python train.py --image_size=24 --horizontal_flip=false --cutout=0.25 --norm_position="post" --parallel_block=false --patch_size=[4, 4] --conv_stem=false --positions="learned" --optimizer="soap" --eps=1e-08 --one_sided=false --steps=12400 --batch_size=128 --final_lr_fraction=0.05 --adamw_weight_decay_other_params=0.05
Rows from block 2, named by matrix and row number. Rows with one number belong to one neuron. Each number is 128 + 32 x the weight over its row's rms, rounded and kept within 0 to 255. All counts start at 0. Numbers have three digits each. After the name is the row's rms in percent of the matrix's.
# gate: MLP gate (model.blocks.2.mlp.gate.weight, 384x128), inputs 0-42
# fc1: MLP up (model.blocks.2.mlp.fc1.weight, 384x128), inputs 0-42
# fc2: MLP down (model.blocks.2.mlp.fc2.weight, 128x384, transposed), outputs 0-42
gate.124 081:037166103169154126126189129164075174165147108097065189125091117126131110075077139081137179158144109119113082131166102158112192128
fc1.124 082:087124126141143144155139118175057133178140121120073168147167141123155138119151126074101173127165119157090117133158094144128144125
fc2.124 077:073159077083166230140130088113135104144125150136112116136119156127123130129123115111122103087142097082149137077207154164179175088
gate.125 100:140136070096157125121172061128121097135140167083136069120087140118169144108195127128131153180103119096171075117154099030107095124
fc1.125 104:140164084128177156125117110130164079157133176124165101120130149162148139110171145117132139185102118068171062097106125076079133118
fc2.125 110:070136116189114152147109116110117061127142127139112143115132180114177148166101094122094143083117113114154108145173087137156181113
gate.129 090:121188191170090103145132104135085159083136129149121082157136166097159135119115134137177101186097164177109096044191107119158117127
fc1.129 082:175112140117145112113113111120108149099078172102100103160102129092100090110183089106049126133108115078138129180140140123135104117
fc2.129 082:145124167170095092147079193084069109128141112157095124121154172141113088112088115074183175062124119116202128089041149082138133122
gate.130 073:115165125115157189153190104115149135150133140074072129155141144161068109140170070181131148149073092160115074150076110139149183146
fc1.130 073:123126093105143123071156081121109130047119090092135149097159111086128145076113162137133132092140152145082186156114116091097108110
fc2.130 070:076092150124157150110109107124161123102081165145179155119154191132137062087054155137126136165091146206134162171147135123168117144
gate.132 112:074119190119041126161139094144185148144150100153153206116150156079118101150090149116109142196135091182100149172135157121153098143
fc1.132 110:109077110082077179164104113110190113128127118166122130113124142135156123150102113095068200182122093119046135130075127094152132119
fc2.132 124:147111145094148084138142161121100193107143167142158126140113085102134149118072117072087154172219110202081114121140118088145142129
gate.133 083:178132162114090189150141146135099127144098146089065076171144086139120151120135132152187124143135199123129106162110115101162120102
fc1.133 082:134194085136124101118132163146166106117195174144131179041058149123130132128123173098135163143110088136117102120154158148102147166
fc2.133 080:079161090151133103155119135119091081128104160146169087138171192142142103145122130106134213109096127115085045193102138104088105139
gate.136 069:159091115154078081132173149124191133152164119054116176181098096148122142178110149166142151176125087159129137107154131130109106099
fc1.136 065:149178128144096228181057121145075081062092205106137153124150140067136105141137134114139117107124118134108156102146172140125176131
fc2.136 065:166114077079071182194117134101157147116137086108159158114130176083077139085160157173127148158133102115158125165119167122097128142
gate.137 134:122096164200177100116192090107124147114125120126081083111095140116109162191145113148140065096159178149112039107129126145157048117
fc1.137 134:140117180128136179122108100086098138040193147092120126087081197146134142124131020137112119143138159145137114126159141065152131154
fc2.137 131:108106089143163140125126155114084126094158179149112113087091132153091104098137156176123167112086078094175108167122120139122143110
gate.139 092:114061103133183170111183154130158131163128059075152130146094100063140171122104152143104169192119133115082135120102172149160095108
fc1.139 086:135131107103223179069095129163095107124162130086121116115131148142135156111099170112150168176119088108117145132115163149104124153
fc2.139 096:153130103109165167141092152102119146117160137086180094149141131155192080128092147145109151121120084059102126129081106173148137135
gate.140 093:143077134156124117137163152128136164155091100100209108116191149130153157114155127159133123150122146139151113160101183092139081148
fc1.140 100:041098125124178091156126106134151052089137164151100128122151103125123102129147145097121132132155083131111170121046082123096124141
fc2.140 103:104172160142136141151096160100159117137113081128116022166156148179110121106053144160172136142123134172075079162095137119081150117
gate.141 097:130100104173091161106200159101081164113099124109155103186115171134128126100086123110125084168199131132120209145101131065116115134
fc1.141 115:127162112153106138148182133130089194157132156106126099173125168158202126115123144146124084213143102118131130139112163100131117154
fc2.141 101:134121127080114068174123141130090115042086107092166145116180123114110144107134172114150124135125175177071156113126114139093112085
gate.144 103:092145186229090127164114148152086068136103085123166129092121104140114095136110126159113115089139096161136092124136130129115162074
fc1.144 096:092136212197107144178105133164095101187161068161140162128088117107092088102149135174140116104153112166152104161148138127143111092
fc2.144 093:122166114159104159145189055101147117183124137173088189112069109122202120126141128082112122164159158106094163148157114158132156134
gate.145 106:144149174166034100134115137142102163116106138165146055120141140041118106116145112130139151130132160173127106159170064114067119125
fc1.145 102:149064092127114155120160135123072086044128167115137030148108131090139110103123068144145127102130143166076134103168079136128174103
fc2.145 091:128098113092138110112138096123088115110109160103070079135142071144112171140090171106176137118148038010191129111099148084091101157
gate.146 068:137082145116077120138106141096125166133153173058128100145140059085124161126156125173098057168099123098138177151157125151164134093
fc1.146 064:110192080163229073133156168171173165155179117135151120103099138108157116170076141099142136161147137149121091137108184090112104097
fc2.146 067:084114129098095122097144113178187105144159081200167139164108144128115166056091086120174141093164113124093108101131071136100107133
gate.149 073:140130110123128089170091073124130088137176124129162125152122149058058128143172142145146161084149140103119098136100145147139190132
fc1.149 064:155128128129174109081145111132150105086128081141164090135083127068120139142121131135122190089157141074133149140158101127112109169
fc2.149 068:108100168115144110092137103130119084137128113126162167047121141132088114068190089166097098064169163145110152114098141146109133094
gate.150 082:080144184157143066205122128094126129098084122100152114136141121077124146127078137080086145157146066161154173077138093102099107129
fc1.150 078:170159141143135080163106152171167127118096165144129119140162123058151118133173121123103088155106053122128171097106081108133122157
fc2.150 080:131140113129140153074143123105185094142115159128194088090135118188156101109096090178108148101184114105129119165155128137134157130
gate.151 155:058155100137147079101149129111125135150082086147152079115097055070106098133109172154179130147172092146138100104098130117101087141
fc1.151 145:068089132143076121056118142136123180117108118081136108126117104100130148144165168204165134118149123164098109090110165127116081112
fc2.151 118:112131111169098149108182140151096206101152117155129149066159078064097162123088056041118161138169177137083150082171161134115121105
gate.152 082:158167122121174119142137154105132136210130132108200139021096169158124165112123113126121125162135178126113139167154174150087130115
fc1.152 084:188183158126176129098161110114134153169124103156183089076095146123128113122136102105053119169140089133179107145092151093113088146
fc2.152 088:097076087061138191127110107112176155099094164163109139122104070086127130179143117117096203174145069103114206154166118107128165135
gate.154 157:079104124153091098110161098113150083133141122118200059128177160136148169149080137142090101108182114148129045076141096136190091110
fc1.154 147:175151147102136148150082126142058140126161140140093164130085104110114126086180140114155135145091165110140204162102161106096153138
fc2.154 179:131138124130105133122163130116094082062102076100140128127103084171143093141154147152059158098143114095108130077120188159139149106
gate.155 083:110135148152199068127167158108111100122158115166117099128153182070151185133130141146132123179194118180155080161195061082136111105
fc1.155 083:113112126134136146104161157160112161163125098116082108190172152155141117038068125145168143133104110092162139113121209089083126140
fc2.155 078:182071139159150101137129139125163161088135136123121148114120138122162139137039107158143128196074128150139127082144125104077114130
gate.157 137:076110116130106114148184143118112095058104104127093089133169114104105132190103105145108117150077156134131146167173049116119169131
fc1.157 138:197121135076142121121103136143158146194161154103186116135155159155181092064160152098123132109160068123156094069049205108123083105
fc2.157 139:117126177132111182117094162138191065120120044131125107137094162144156156146093089109111131106117163175098098152132117125120156176
gate.160 147:114129150136118068145103100096114143074199086138092150128114094091102147178156136192106129107177071139079127148168143137139174099
fc1.160 136:182073117121109195084117136123149132167061134122172105110176181147121143092085143057146116136106170117214119093128143104127109160
fc2.160 126:178131133094189115112108162116125088169130136131149084133112108155141118186143152130039084086054079139142126147119116116088142120
gate.161 062:097153117166080057108149178109127144064095138135092129170165150130148134190132128093159161108134080194113119132160075045155128082
fc1.161 065:149115160091115116071123121149150160093175202138184128162114155093172132134051162170122106121138122144137145099157083094104201120
fc2.161 071:145144117111128132158111160126109198163107146101152102154133173120121212070143118121142138113112126111177177089135093124130089171
gate.162 075:110111183082130139156130114158130173202119154065101124155125119125119142136171197150124127126154174091163116098095131106127159083
fc1.162 083:150069076151132140145172117171115126155179085126132061127060103122088090096122100150132113137092099155139123142102102105138094130
fc2.162 080:094120157126095105155136126118161152104129086091153149108150100153136081146104161132104180105183131124168130179113122053142087119
gate.164 069:114093119090130099093136128143181127106113160120070114099168132069151184174146109142122093149155098080180067144111088139116140079
fc1.164 073:148092098072125052106148111086188124102136171132131091113155137076143151199103113149111089176148126118162082129141073119144146106
fc2.164 081:061101125100044127172122142141109078121094167147167123136156113141161137084118164186100121063115073164148110194163097143127127143
gate.165 068:095144174109137179096133109095103116081127122101111217075118134146126184130114073149091147181157157159115115109093133202107181149
fc1.165 073:094058083156106089122110187130148115138095138084153110150120164144218179163156159147157107115110144116158074184168132064132111129
fc2.165 072:134169162151169162136124087153161095102133150132166084131135085182135055127057098136130124073057102102075094168162118137182109113
gate.166 064:070118152092124169164165137116125105175095156145109119152158114108103179107139138123104112115125140138147078133073092123108178147
fc1.166 073:150179199142090168155130152064157160116162098143126128091136106155133099133175093163136121078098137165138109142147075137179095158
fc2.166 062:094083144115109108132166129163167093169147110200174117121139088146178154115107101081146162121066124174110193068142133149083133120
gate.167 081:082146125233114093118091107098136057108189143130108129134119168127185142160070078120110095107155061150154174129080143147179178139
fc1.167 088:131191166200128079129085131111158098082175181165132117186103138090119133197076126108129133139114076141097150143101166108178165113
fc2.167 075:141180045098151149074160158088110106121078137141126156120161149168154135118155157128180119129092145086209164073135128145097127112
gate.168 066:141084138117190051168150121122130120124139127102093160140189136111081116153160083156088179119100100144148103146112114100134129118
fc1.168 075:171164123177106175101129150150123108137112112131159150099082139088134197112096149091149154124150156085099152104122202110132121117
fc2.168 076:168081087124066144156111151098105095178097143157174073138134160105114105110071149091142131106102119156140140162148111106194155099
gate.169 111:162151112195151149134126170115120200087148126124118149097126146073111080110077110091164070112109132068156140147155142099071092151
fc1.169 114:089174162117148108131072016075153083096156113154105147090052133113163102158177072127123135189139066114119098101112120096143156132
fc2.169 103:064126140116153142163154162154112142163149147099149122153100139128127163140104129152142133153144123153177113155149197124155148106
gate.170 070:114113162146171101112122099128089084128120151142124098088148086143085106114111106155175135104116168073095138136112154158076195062
fc1.170 070:119097118116119196132101139153180095182100222096147129151186209116097096143143077151164116081057115154138133119113132130150117076
fc2.170 063:206054147111076129135097096081140171165128162145121084148143096146133112148161126144106087157075135107115148085145103100126150134
gate.171 068:096112134167131135144145128141110082144108177155098197058085122107146144159146123141157116146134129143111172127161141128100187131
fc1.171 076:099133153076093171082100193100113080122150148041110130107101116176191149137087133123149118109121151113113165165109125159122073149
fc2.171 073:117145074146102168128141137132142098075160129120088154149096142144131135082125142105140141082145155075135074114108081157091156125
gate.172 131:134138141122073100120167113115130132149159167133090116133133115108118130119106122154090156130148188130167111108151107156204131099
fc1.172 131:166123124113114115130173108069122120151129157141105117166125127165164130164117143151111144143156171153160119086138138141184125157
fc2.172 099:131145137104126120040127147141159125152116165211152136096092086172159115121171182153144131181183139132125112139127060147119188107
gate.173 153:130098143161153177176135066139135109075195143109093170151100107170161105119079141119093066036172077150148151153130113125134116115
fc1.173 151:129075123126114106091141144136119141085114060140095147105156095126155102105071147100103092119168129150101100047098140140088108139
fc2.173 171:080116136118133079154136122161130175134088151158139151061118194136150212116138123128130056119144131156111090117120088114161131178
gate.176 103:159141137141190120058135132158125127157084162169103166101151150095084144128077160093127109109121121155183138113141187162097125130
fc1.176 101:103115085185111155100157099127130090081151160081107100177118129170122191115076062138097125134107086148136122142149131094115072145
fc2.176 103:177167151113161136099115152157145131141140106134143155114182145139165092107169133098170103120102086153145201146135132068113070147
gate.177 080:123164102160143132133173172091095069123129088106132143125136157166142126097129123120168110101137114085028137115159116153080121137
fc1.177 070:074134152138144133122135069115112129132110149148130107136127070170194148128127106164114090086097097121081102139121174173126131027
fc2.177 070:088177126139132117167112131172149112159081133101184085175136095163151160082188168135152125159127125221112069160180106144161178142
gate.178 090:080121146132160145101084165183175186173148104092125167163184081142100178138113153121144122126115127118046091131150103124140138105
fc1.178 104:161115117104159109095173187098058136156143123097132103128120139127097156091192121151154086191156105098182152127130084136153193095
fc2.178 108:132128145124144134136154123090112122178154153132082128129139077080132114155158102175122124148155109095135121141151173114144197159
gate.179 093:121156145203120097097136119110141152123089130133096119098138123073135121121055102094119136130129148129100145117101049132125174136
fc1.179 082:137114127179132096117177102156114129113056137170124096080153176049168117141093109114148148116133155119118134158117061129086128150
fc2.179 085:100095105147163132084138076128167120169165088111067078123128051122119087044119132144044079100159113091116089136124165131148117065
gate.180 087:145152069106128151093155128139098162182135119179133158094133158129098077056093093062182145064064114093182085156180100155173120115
fc1.180 085:135151047102156113156148148052127105118165119147148097041113111131170118109140096092172142072094069133170119126153122105129126133
fc2.180 086:159120126102128112071177137137100101068152154109094171166122110070120055112168137142161097164081166130127128103116164173102077142
gate.181 094:152173099104139120111065089171108129117141122143105089122101171081152176082132130173155186110097107113130110118202112128090139136
fc1.181 094:134141197093152110135135146188106142142150108124118120151163120103093112168108161136135132132129132156177120174135111129133113089
fc2.181 097:098114146189118080117138118138113106127109153159144154150172025102154188073173135060128110133137071142135133127105053156117105087
gate.184 130:134161108120105212116070140105253091070170133112161128138101126063142101110137158103093191189132146116130129108065133150148107134
fc1.184 138:140104107099089162137093151107203093104114115141145161184103119004120138130114156082062186178103124093150135102095110142156138122
fc2.184 144:061118088123146114143150115091075167080125095096095101103095124146113130091162154134094107125083173089047101058161090154100130109
gate.186 072:169156152113169063129099093188096144082063097122149100066067138126094089164120120164072110156128165145098161138148082104121132096
fc1.186 069:096142078113106103148135145136147189124127163136062089156190182130130165135094144136137070155115082149122044111111146086177142185
fc2.186 077:065140145095161108163154113088169142142147153123071091120171112104168110141134114101146142138111138083098116143131092136090085125
gate.187 075:135176096113170170096073185207153125068153145098100114079157130163098126141126177093147164143121133154036127075101096100102105129
fc1.187 078:148136129127078164133116121163169110150065145182156164109109161124134091146093053159108159193104100104103075177135107104121099119
fc2.187 084:113126148169122147166156123163176145169134104129141135115129123097113090136083113178131129118167165150154183085178097116185114146
gate.188 071:119137133127086138134153107108160076111136079187159138115138135118195136125062068112133162149128166177154109167101180134161118126
fc1.188 074:139162147082149126168122212156109121173157134108083094119121129168132137118110139179113142085117177126132126111152092081183089130
fc2.188 067:174135168101143122158068149121091101107119143080117111144165106088065185113108134137107140117081180103157162157117115155160165150
gate.189 099:150081108151141048130173131190115150171122110123117132126171139148144165132118125145156132116146167181191137172108138148133131180
fc1.189 099:093169097172082098119153136141096082138099119191084178119101088153120099170178139080081133106102171204156123149122133087129141135
fc2.189 099:131132137073099100108071151183131114131088084189153114114136105146185169101139054083157171130094140120165145081168192171104092132
gate.190 081:120165165144108123157112086130131102082099136137138141173101075152116078176127118115141107108136176139085164071155129079100133146
fc1.190 075:164130199122107160138128119133122124113123123113157105147186131186069097216102123150121082107089149102113154145124124068129161158
fc2.190 084:124121129096172097202080071079130109185070083143151129160085169137121125173144143111152162142076109092101115102130169115142124078
gate.192 147:071073110131135131109102079123127106133084141218151104136148103172119132126153162188071141156186170177148093188159091151127141129
fc1.192 155:182195124103093138119123125135164163175076149092138104105137144076123152114112098146181125093064081097144132130120118111135084180
fc2.192 135:129117134137105101105077148053133150139156107135082100131072095138180074109148152038114160157118164100112077052078105157158086148
gate.193 073:136136102129134163184127172145103139141098160124159126083069132090212169162133137140130170132108134133108131164174157161114125131
fc1.193 071:094114139163070182164036141151128102111099157158142153144171141111168146139115083134116118068120116143144164182194113172140139112
fc2.193 074:142094111177140069117072085150151087143084102085171170071128105085156113101130117118156132093148156133108121111087107113121136099
gate.195 066:081071222168162139162126133132128115128155104091152108107115155174127173110186112135176102162112099126169114155135135114061168178
fc1.195 077:178164118219097141094109110154143123099154197126144085164167060101133115133071152135112120119126148092075159104117086100118173112
fc2.195 073:107168128123073079137129120081126117065121207130130171123149082134109049154106102060117156193121108125144148176110150149117142069
gate.196 083:135051172149125124161091110149149085078106095134122187125103125105187120097154132096121143078113133193103150124106120106142129113
fc1.196 090:115144156146064055178131151098136140135139052163118139111130098135150146070162104133113105131156110177158157106088133166137082092
fc2.196 089:164063106139108113085166104124043188149159151162125136137106092111088139112140096085075149151150099147116132139137119080130102157
gate.198 063:158125137105191082169117106150074141138116098108089153137141125138071134117079160162136118092064209151155069115152150170157192118
fc1.198 067:105148147131022149119147133118147095149128107159158134101100108098122120175124116073122162163146074144120140182108161121069092100
fc2.198 065:072082091131130158187097113094128083107085138104129089081153098093121091120166173153110094169092104100098172151102139175111172127
gate.199 114:141122111124112165086159111079146112066172099168122143123132089108079067175092117138146094132122127157112164178135120202154173122
fc1.199 119:151124139153111101164153115216117152207096199115114091166150169164145159089128136103138129128118135109150099078137123104117094126
fc2.199 116:142166144108107098190197152117125065134095091112143114149112110156119089120144075104112053128110156112144135152123137110121106160
gate.200 090:122187149168117107097154148081129136180114095148164137134146100105116137149057069126145071168122147160120092076088081154167156093
fc1.200 096:097154147146113100134183122083108170166132088162164185137085087089165120110105119088161119153120123146162122091068112141123120050
fc2.200 086:140109126084118144127052149184157060122175160093091104120090099169157122125189101137109119097161128144085115139109138079114098132
gate.201 091:140168104156110139083156066168122072051113192143188135189128115105094103109098143132160094154159159132172098150138134144111177114
fc1.201 099:141115151099163111181104175073144148180169100172075134106165127136150149161111114139100156098104124109083159128076103116173098132
fc2.201 083:076194102145065148133141146101156175133060069136050098142103117185129171056115108094120093180115200035146107117132180133148154159
gate.203 071:131135147117115102137198142157123208160148119112102140109139110156082182101118142106148106181098114072127139094137126092161161095
fc1.203 072:141153172078147121115121129115111094138123146103153131170166173132165144160128108152119090136158147136096131170144116065154079159
fc2.203 066:123102130082057159163102154085089151207155108129132155155139128119196107103124189120166098104137113095167118136118127112142170112
gate.204 076:128107125086097151095165121211110108095129127137105154068121166198168102106118145113081125071150149180097127150140109136151129083
fc1.204 082:125123095124092159170153086174093100081148190098077133118097129138145119105106128077130071100127164200097118174175085088091158153
fc2.204 077:142050143160128164121145091104128098059125147078179100085124116132159105078114154114130112104169102198081128120097133108132174120
gate.205 160:100153135100110170172144161148066096088163083101118120140094152186111131135109134124153108194122155159140154115090114127127145091
fc1.205 147:095153120113112161161170188150096130102167086104109133135091121165111071111138161143143108179124127134157193093107119119133143126
fc2.205 113:190154160118133079154089146109135116135084115147129114147110070095170134102155158143088151110114131171109139180164186138129189119
gate.206 083:140185133119144142225129152148158110098135086109090117146106114122114165164131158088135134086149116158103093091124097144113104139
fc1.206 093:157021115125027067120086121113116098146159135144149131151110140133131122128146129161144118069173157121145140159128160172166075126
fc2.206 092:181129185123096101089166084176146196154127116152179134091126102130090094112131102096129094129139156078193108082137074180130169162
gate.209 084:184096127106074177111138189151116077152112145123141118160169112123154181142176095109136104174091140156124142151191151085180075078
fc1.209 084:098148184090186084101147151119167158092140101128096139117190090125050089110078117142088134095052101101117100141125125117081162107
fc2.209 081:110103170152099155170113174089142098115144193149101141133136095105107174097118210129126083093201137172112131150085175133110103155
gate.211 122:118150155121074111081145095124099091118043153096089123129149117125137142143130132141125155167169208202076154133150116158040147128
fc1.211 115:125131128131152130134135182196095150104200089132125123137144115119110127067122147138142076095092071050176085105120148102172111105
fc2.211 122:124169171130168108165097121133121123070142095133122133141121143165103082113165149119133141187155092108088136131110129139114148168
gate.214 077:148093110135145125129093071149171167077080111128127110118103138165177138145131142106072178179214081134168135093163196225183111136
fc1.214 075:116154099112148128134140120153127112136092086150167074068086153176129087201137157159135165100093141079147136104166129139088160110
fc2.214 083:101119138098163122142163123124143126095108099135139134152154118141133153159179213133123191110077108140094076110083151115123115072
gate.217 102:056132119127143067103141169134094142142181132135068146160103047119158099115113096118197111132124084155085136138098142103120160123
fc1.217 102:061134102180142062135131161110107147111143149087086107103114056153153093140112130125167128142115122156092115154105171130128160108
fc2.217 098:151125123125135127164103130116134142096143116086089163158115166167169146115137143062160187142108141107141114168132166131173137098
gate.220 095:095060149145156194160148105128110078052143149121045099133137174116081147138169095115146124131083108158149153166170084120146094118
fc1.220 104:152155109075081094113096112139132155230123140092132152151108072154146094092094136134146142152145180119112073091099100123114133159
fc2.220 105:094086141127127157142088133145106162099108083117089107145123161137114169096157122039104147165084131105082106102116161063142160133
gate.221 108:138110125129156149078082078131062119059142161143121167109109091130098087155133084134134124160136152111096122091127188129144153096
fc1.221 108:065120134181134113078088118111095145046163135140140112096117097124123081169149102170117176137117121124064115111104157110140178079
fc2.221 106:133163111141082142128163123131056148168107188107106169132174131109188096124132121090148133185189088152139130174095158116109119165
gate.222 142:150099137113141137115177146089138157139100145078127064131154125078095168191102124127123108143099109124136103139126144125132149134
fc1.222 155:109093137075193086090119157163122133142144140080112137123188118110105165188173130181141088101046108222117121140159102113148158120
fc2.222 148:121128095084091107155105090137094083158079145082108141096130094111176146169137115076081146157101106117116141095104126130165143120
gate.223 081:160099163139171121154145128131145190155118141142103178146138101099138164152136078066158141218108087119108097131133157135113094090
fc1.223 089:112117071130084074132092076127202056079065152181139125127120101160162102120106134093132166064124019126126104145172069147074124152
fc2.223 092:159157116087110139104144135108141169110116128187109058111174128132102118231117135145103104132118244083121187147124102150149189137
gate.224 108:187161141172154096163110135147091107120089163104146110137105117083109142127128194087183150106089180086051051174083121113114140123
fc1.224 111:151164094144141124175092179129096121162100151157151182134106140121129106145120141129093133052089138073090115209110113097132166178
fc2.224 120:125148112168153149152072143134057152169125140118171123118144138136125187082129173094116134117153181177103143089146152173101106087
gate.226 121:078142084120170104093115119123146162137132127114134123101105116178130153160143190122113136103152130167196057066169156120172137090
fc1.226 121:180103104168123198202175124152125074141129149174129130129176152080124123093086086103157103155094101091072206187105134108099105164
fc2.226 112:139214135166113126068113140115109142077112146148132156117149150113099080106143145109179194090092155173177160097092106114135116136
gate.228 087:162139119193153089112065141085111133181113136129111125133145131125142131123184156110153134183189139126187172079081119165103141077
fc1.228 088:152151082172132092134151147076177108134079137119135105127143145197113137100176112163138106141184088102178141089098080159184159099
fc2.228 097:169162151146147132145181039138168095110135097151160127156175138092181140087070168089137160196161083197112156168118109164127109150
gate.230 140:167080142194182121132124111140165107113126151105121091145167160088149155166106078143114054075116045071166055176084161093158101147
fc1.230 139:124085111101103125173146148121105146154089089132124149135126119118149072128158204098137191198127199173174159118098115132091155135
fc2.230 132:147139190126160092161143167151115126128147142183096095135131185163168165101120118165173095168138152109098072157099126164096074151
gate.232 082:133134129122128120152104143145092170130183129134178205086137132178153113200145089112132120186150099121134171139124119099163123115
fc1.232 084:124098059111149135166120129154145086161155147142134140130102117193104104103172122145098099158092138092202083147118085132160186102
fc2.232 086:085119092123164131094137100104141103146148067104082132144130205106151166087097127196154176125084142155116141114155101130113115128
gate.233 087:166148071171147095158127106203081117132165115125094145124130116167127134134130148162140102155163123127186125159140117087142105125
fc1.233 088:120149132114183177151145108152155116155194114141164145076159173163145153115114106173098152098097142109184135170188089121187136109
fc2.233 079:145105170106115087147140135145156131098193116133150091157111092137175212155154111132108139086138153112152089127113111166111159170
gate.234 063:123165149106141172128050098132134114087102050088132149164082130116068177120134151197119108232164144164097074189157181145136123141
fc1.234 067:122112115111173106160077091084165132140168131118074140164167162120097143129140090168146178078128122115107082154120128112136150096
fc2.234 073:098129129104144160137099159115169126077101120122173089094187154148151114124119129119124147134144102194122114141067161111078096084
gate.235 113:101163130125060139175135124118100151144069147091163092161138134127168150109116150121175122134154151143105153080069074139163138217
fc1.235 111:130094143146146129106052135143106110075114152154119144102083088086078154130119069131143159106104122085161111125167175137110145086
fc2.235 111:155166107163186152145189173137141100125084132105074146125122174150116139138125109129154128096101183119100101106089172093147137212
gate.236 155:107084130133168114158106145139096099153108123164129082118148141135101122189126057153129082092146107162084090143118129108126110115
fc1.236 170:137126088129154166099083133094092130190133156179114145090131120139110102139129076170133084144136144162046076090138104138119162152
fc2.236 156:109096069116131110139174052086169159090096133076169189095155132100130139093141131063147104121144125120144181090125130088115090128
gate.238 134:094071129113165113107149162212113133166097131126121108152154106088143117099097186190122165146108128188130158120157099154116148089
fc1.238 156:103143203147151135077134142140093138129097098200090132115127052112125059135123143161189143102067162134108139182143173092106137105
fc2.238 133:148104077125057117099137139088178094100103144077142188177126098101087119146130092097093182169102169108085143076135115069123115140
gate.239 153:096167155171130171139111091149106120121165182136163176157108130132110120151141129119096116110146100165120138231155166130174101177
fc1.239 147:116142164122135134136086135151094134116150165144199119159144148148110147129165115143106126104117133131145105175172162125151107140
fc2.239 128:111158132110137159105100076139128130111180198135123141093120085098138170125190110174151114124084078077172127129171103172132117114
gate.244 079:098114111103083097181125122168135100154133112148165129152152210106144186157171123165125126110137120067111121160162107085163143120
fc1.244 082:114085118113122125166137131070105046147147155119123156126145200120118127094181092092121122129141125061115144121144155111133094163
fc2.244 074:146089128176182129150143125101080056097114143123142143138136097171010132097096119110147078114161141135143138134100102111150178185
gate.245 098:104080141063124117070087102159066130136123100081119138139155144178145148148170098127087150196108132113160104147159113138166089170
fc1.245 103:124129132131104122118118109155207123133145122135123078156057150081128131117187139120157114101131088103188187089172155141064146141
fc2.245 102:092054139107140127174192130152122185120177074103148113103169102118098132098085149088150133147112169029122093061135127128096150147
gate.246 073:103145203132102086105128117131104117124150176083114080165055177136096119074113091109166093126162049114116106127120143107106191067
fc1.246 075:104138109116149140138154052141168124126168144085127131080084065135106147149094141077088164150139103126167153113182158125117132095
fc2.246 088:101137112153105111138121127151119095115109149107125190142120087134165083136138117047124090129111127137044119107125123130087146137
gate.247 100:136121153172111134151132055144142086125134153119132123056165173087119120126113119130099086086181139123135113122115124087128138098
fc1.247 106:122186117100104138150123118095142102159144233099091143084078102080076105118152125107129166116131133136105123185142077057180138192
fc2.247 109:165153073118087149139117145078161132188123113096120188144060093138120162163097162140164149118142138132094142093175124123125148159
gate.248 108:142151104108139135106169080121143143138136113055136171175106089103134127174137106137156203082113088123113125177149140143120174108
fc1.248 107:143133140179111127161116133142093080128107152161140113059159133170116136069111119151098075201136183140172127111091125131129097148
fc2.248 110:098108089171106156099151102105115124151156134136125085155111123184107136166141131125100092118116092122115129134112178189134090120
gate.249 111:174078165146109118142132103117171159153109123150118072124130168114132108117141071025134117080119141115163136071130196094131164131
fc1.249 119:095133107117105118136110171167109220124133101123138195103118151098135080111139096160137099167129120092114162158128141081075131127
fc2.249 111:125118141120168107148168179117097146089083133097172119104128121116138139124102132133118145160135142110069135146146126080130141113
gate.250 128:157059130154098054153156040139122081169128163181128118145159150110126105119162084157087137138081095176133115130105075108155142122
fc1.250 116:201108128121117114148079133129082163130161176160157129091142168111098123109137173110131136122062134104154186086104095126094090120
fc2.250 128:118086133172146067157153162127145075155125122151122067188126176109133121089151092179226117165127132104155088130090141074115098155
gate.252 131:120111162143044099164128069079185177123127069092171074112099100153176158131088127161096179099168150154082148113182108116146091134
fc1.252 134:127116130141053111167117068070156187100103063111173096120073130141195147148098155147116162134177147138084145117228139118142096121
fc2.252 117:175118124104089152135078121148091159208126127115102165106171105104099181135145102168173153187123135160201163175124097154180147108
gate.255 089:056116103169138148107143125138157100166129108104098098103160119125113159107158118174096102194110076102139172143129148143101134097
fc1.255 084:198132074110097163139135117076159169107151160128143105146179125126129117154113147135150124118149157118122128157134180139172143113
fc2.255 082:083176132138137185167106100145096061103119170116115088151168136157142076115125115103107178098103128072109135165115143085169105075
gate.256 098:155182069082091098157118075119192174096127099200184102153167103120154139102121123114091110173115129137088143119131130128127141139
fc1.256 106:123165137092141122149137171130102168149169132133127146161149123140083083177098128114181110111163124114100128184091065084117167137
fc2.256 105:154157134143102051145121130149205150148119120086098111171146072134098141136196160149139072167080107134192133163121128112157147148
gate.258 089:143139126174049111128116153086103185149089130134162085096091146084108143105064155128113073132123162099118116123143145140105161165
fc1.258 094:091128126136175198076147138133144091111146109098159068142132146180160087197167106109165211169123164132128148153141097133154128088
fc2.258 102:140139086119109094064109101137101156099103051131115131123120113093142199140116178139120120058135090255161119142134144143120107114
gate.260 073:131165121101145082133115165109153121131126113167141088059140123153149113146083169155136104177111101024134077183175112121093116094
fc1.260 076:133164106111163095120137139123181152130126142104192079112114131159102095134098134133159109157119112039150116114139160126114064101
fc2.260 075:132116135096150166085177147183161136105141146163078131172189123140139151183141133121129129081149156157102134093133153135147105096
gate.261 091:169102088110132164086147114144093175064169128073131150101086146147114095208126133111149190154130080110148083155160096088122136116
fc1.261 089:109167149115096064101118151106162155152105137124142113160116069123147160091116076141097084128127161111104156075125144122115136151
fc2.261 095:099096146074101070152149090091121070170155125158197085189120147098100121140094133132123102161117103103101165154119144135085115125